From a checkpoint of a small image captioner.
Model: encoder arch swin, encoder patch size [4, 4], decoder norm layernorm.
Training: muon at rate 0.0088, batches of 128.
Rows from block 9 of the image encoder of a small image captioner, named by matrix and row number. Rows with one number belong to one neuron. Each number is 128 + 32 x the weight over its row's rms, rounded and kept within 0 to 255. All counts start at 0. Numbers have three digits each.
After each neuron's rows are labels from the 100 images, of 14976, where the neuron reaches its highest value: "top examples" is what is common among them. Only what is clearly more common there than usual is listed. The data: drawn branching plants. In brackets: how many of the 100.
# fc1: MLP up (encoder.blocks.9.mlp.fc1.weight, 640x160), inputs 0-159
# fc2: MLP down (encoder.blocks.9.mlp.fc2.weight, 160x640, transposed), outputs 0-159

fc1.531:138168197067093109145191071163175150113086164084103116132119105081142131159088107156174115113130115124123115119111111130152061111167109120167110132154139084109172127117106057102165083137111114050099139151143138181123123144118138117132126150141112171126136146134053128159165091195127154172059099124116144082064166128148143127148117118132154138179138139122135128089166141184120111167121074123093093110135138134064156130069194163115136136176135183174118120125087162204078111144175151
fc2.531:148084085195176102125070164132076203156182123138134161131118232158146137154153115101050121159091182130118056143064119200103125112160119175071195150139145122152086200170189144117109119122138095125149120148110123090147145127100120139131140141123161064112070082142140139094126111113149092127142116182133099064146115151142138150143133119090071103075094110121136163159108111087152145125154139139134158104123109092131120148159097100157132151108079123118098179110144133061138132132142114
top examples: autumn leaves (100); narrow (51)

fc1.616:134105112149155142114140085115117144116105091125119059107162157110119160152146155112119116192144123115109122142166139165140124155104121128092195113156198143173069158121134078055119147131053119145103162143179151160144122090124146131169112158112133104107145128139115152152164086140057158080071150093167051063144110080089117163129087123130124154126130152101163158190132147143166086134142179077089154066148122142108175095096171125118185079203124138129115060132098173091121160160098117
fc2.616:132101132158099112162131169137080099137134119116115094136119135156104115172167065102122120178099112096113134101100093163153147127159103113137146154123134096078126182095154115111132183192084079180205069101101115115189104112092149162103140139143144120144116113106138150082093148158180078172093042154122112098190167175180151152156100169124089140130147112096102128092086182122101119114045072126133157157146163101148157120156140140121129144131053115156115175092113049125172121094150165
top examples: autumn leaves (100); narrow (47)

fc1.40:188156133103168190136100132151167158100117171051118080180140148133111149095120145067158120103147124085141081145134125200118148216140121120126145070149121156150150182110102195149184163088142149164112148115113102140149124106124083149108155122046113135114143142121104103121130057121096106155092141097141066057109121139105132114164070128140118103183129205118139151151133116178147117137098139090092147199115100145152142138117152110123145108152150145141110124109109064047125117098198126
fc2.40:104115141159128112160130109088093085125124106220114154140123166111155114179112119202143162145130107199126119112119123091087085051139119128105126127117133068132141082130155079106100075138093087112149126111147139103138122163094160089131121123197116122132133126160110165116110172163234148081207118116134150148145103169130100145123176146112114146169101062162122122105163113119142179120128117141181065081148119119124145097147132180162053111122117130107144139156117167201166191155070130
top examples: autumn leaves (99)

fc1.609:115153163158096122102117131132095130145165116098142098186104133082103126155131161167153109075115192117119072155104192144097137144097141065076136129160096107125129151111157128091073129147110115094135126128178153129146123121118125086182071071105116185108132092146131089098141105075076129115171152144140109229096085128148150151147114115123124122073055181138152132142155117134146065092066131179119092081214109155114154126125116127155104151056176116167189176102127157112103146148142155
fc2.609:149123096112107134145111114113149096079131146155154139093183137125145135128155120090131156178115064179175199091120074101123074114158170143153132104127136093141122111073114121145131109119152160192132116102038123118096120121168096174090163139136143139146136141148139134133088129163150138132139105143107142030144147138133081123131179130127125145157195031115093128107119116120115171152162133124128107166059178197136136140108101140074191102207086122111090096139107054154182109128084106
top examples: night (98); bare (52)

fc1.578:122122108129138101094136168087142127153122061177146146193109135119101131113115097160098093097179137091131137187120139145114113134124191121089090111135105097137136132110138192139167132154114102152118116119128149034093132156078138174113124148148121145058123129134159077138125123112194162147141110159131199183089137165140139163103120133111171125139192189092123071088062072103132123106166104135088108189101137146096080183153095141159100166091132184136127194071079156077135159151105143
fc2.578:097121166169106112162114115136116133097141146080160079082072133102160123162179134122142138115085089164081090080131110167161099087154088084132119169120152153166131140173179077114057148118158118117158183164129100170136136148113150091149140134115128084176096111103056214110127075166116168128119064121131084051146155127089109143146099132159084142129100075136134187151173178142122103131078109156139114095105078115151159152131122083193168103150152131146128071166128145181160168137138131
top examples: night (99); green leaves (38)

fc1.385:127102199129130157148080120210159119073159097153187085149088124108141130071126091158116090134107148173137071183153103106097142129159137182152122098129087048160117099085154141145124119082116147141089127111164165151143135139112136109125173136094107162129137129141079118191110058116110151144113176123153164149150091133055160130117120132099126132139039122130126119135123143073219083073137134100142115154092138143120143079084136191148111121103144160131088162145155126088167092158178180
fc2.385:144069112179081090147142097116184095174178162114108141105135175136122126149149176134082124113133140122077158087063098194070166190098126087114131118084110147126093105116093139101110175098186130080130170062106133110105131142118116184065094138137137119180091110103181115097108154144130118140162109101089138128143117149141112157176128188148171184148150128187094188130093119159090102184089141160089123111147147089134134112117065113112147093103168071159164178151117105162158125127083096
top examples: night (63); green leaves (53); wide (43)

fc1.79:108147104138131100109131076202133118111191120148091128084083102100064099075114159112134102094122124115173167154091183180105158173144079145133175127096123088053129127133156175098116122167095108171170185206160120096150131142145141185173131140116152092147129157122102079139133189177119112131089140072122143174133109124111151163064089174103145132160127088135142142139121151162097102169177031108123132148108120093101078115145091154200123103122119088159153121145120158157119084126112120
fc2.79:181153174094173147128152147163113158136167113075126200114117099154118143183154147106124192137116132143063113164100137133145077133146130136114137152099141089141118104110146112147140143138138147161120047108159099150163156109145150096149126091168092142103120118147150150102129068095109145116139174149075123115088122108172160077190163066128131086162110174092106127132155095111089182059091159140104102061141081175162143092100145157065145176179114169123087140089065091106152187134168174
top examples: night (63)

fc1.433:101124156119115169152141109161128184197189188103093102115111114094080144118109129151058055139106120098145141206145168153181176060145074141129151160109132127083123112150118150095073133048126140122082130163128095118120166121100174176135122107161090132110162175143139129143163153147164091121108094173104113093165134083097173147111119131095198133131101165125160112161134096136099145139122071127067139119121126113194106153139124133104154098162085112173078124157099170126147137053122071
fc2.433:129151121125120113098138103137105130077122118162073105132162112161113050137145128112193158135123093121138139140123173139176139196123116133052143085126139051135133226165178110145114087149170107110132062075189113082160152091195122103151102157083147170134140143157143076170109083119133130162129117136088134215071064112107110112120073131121095150161118133125148155087131106137104106099118140149129109100143104074183124156110171151122174141158145139121165149118111127102070156127186174
top examples: night (68); leaning right (41)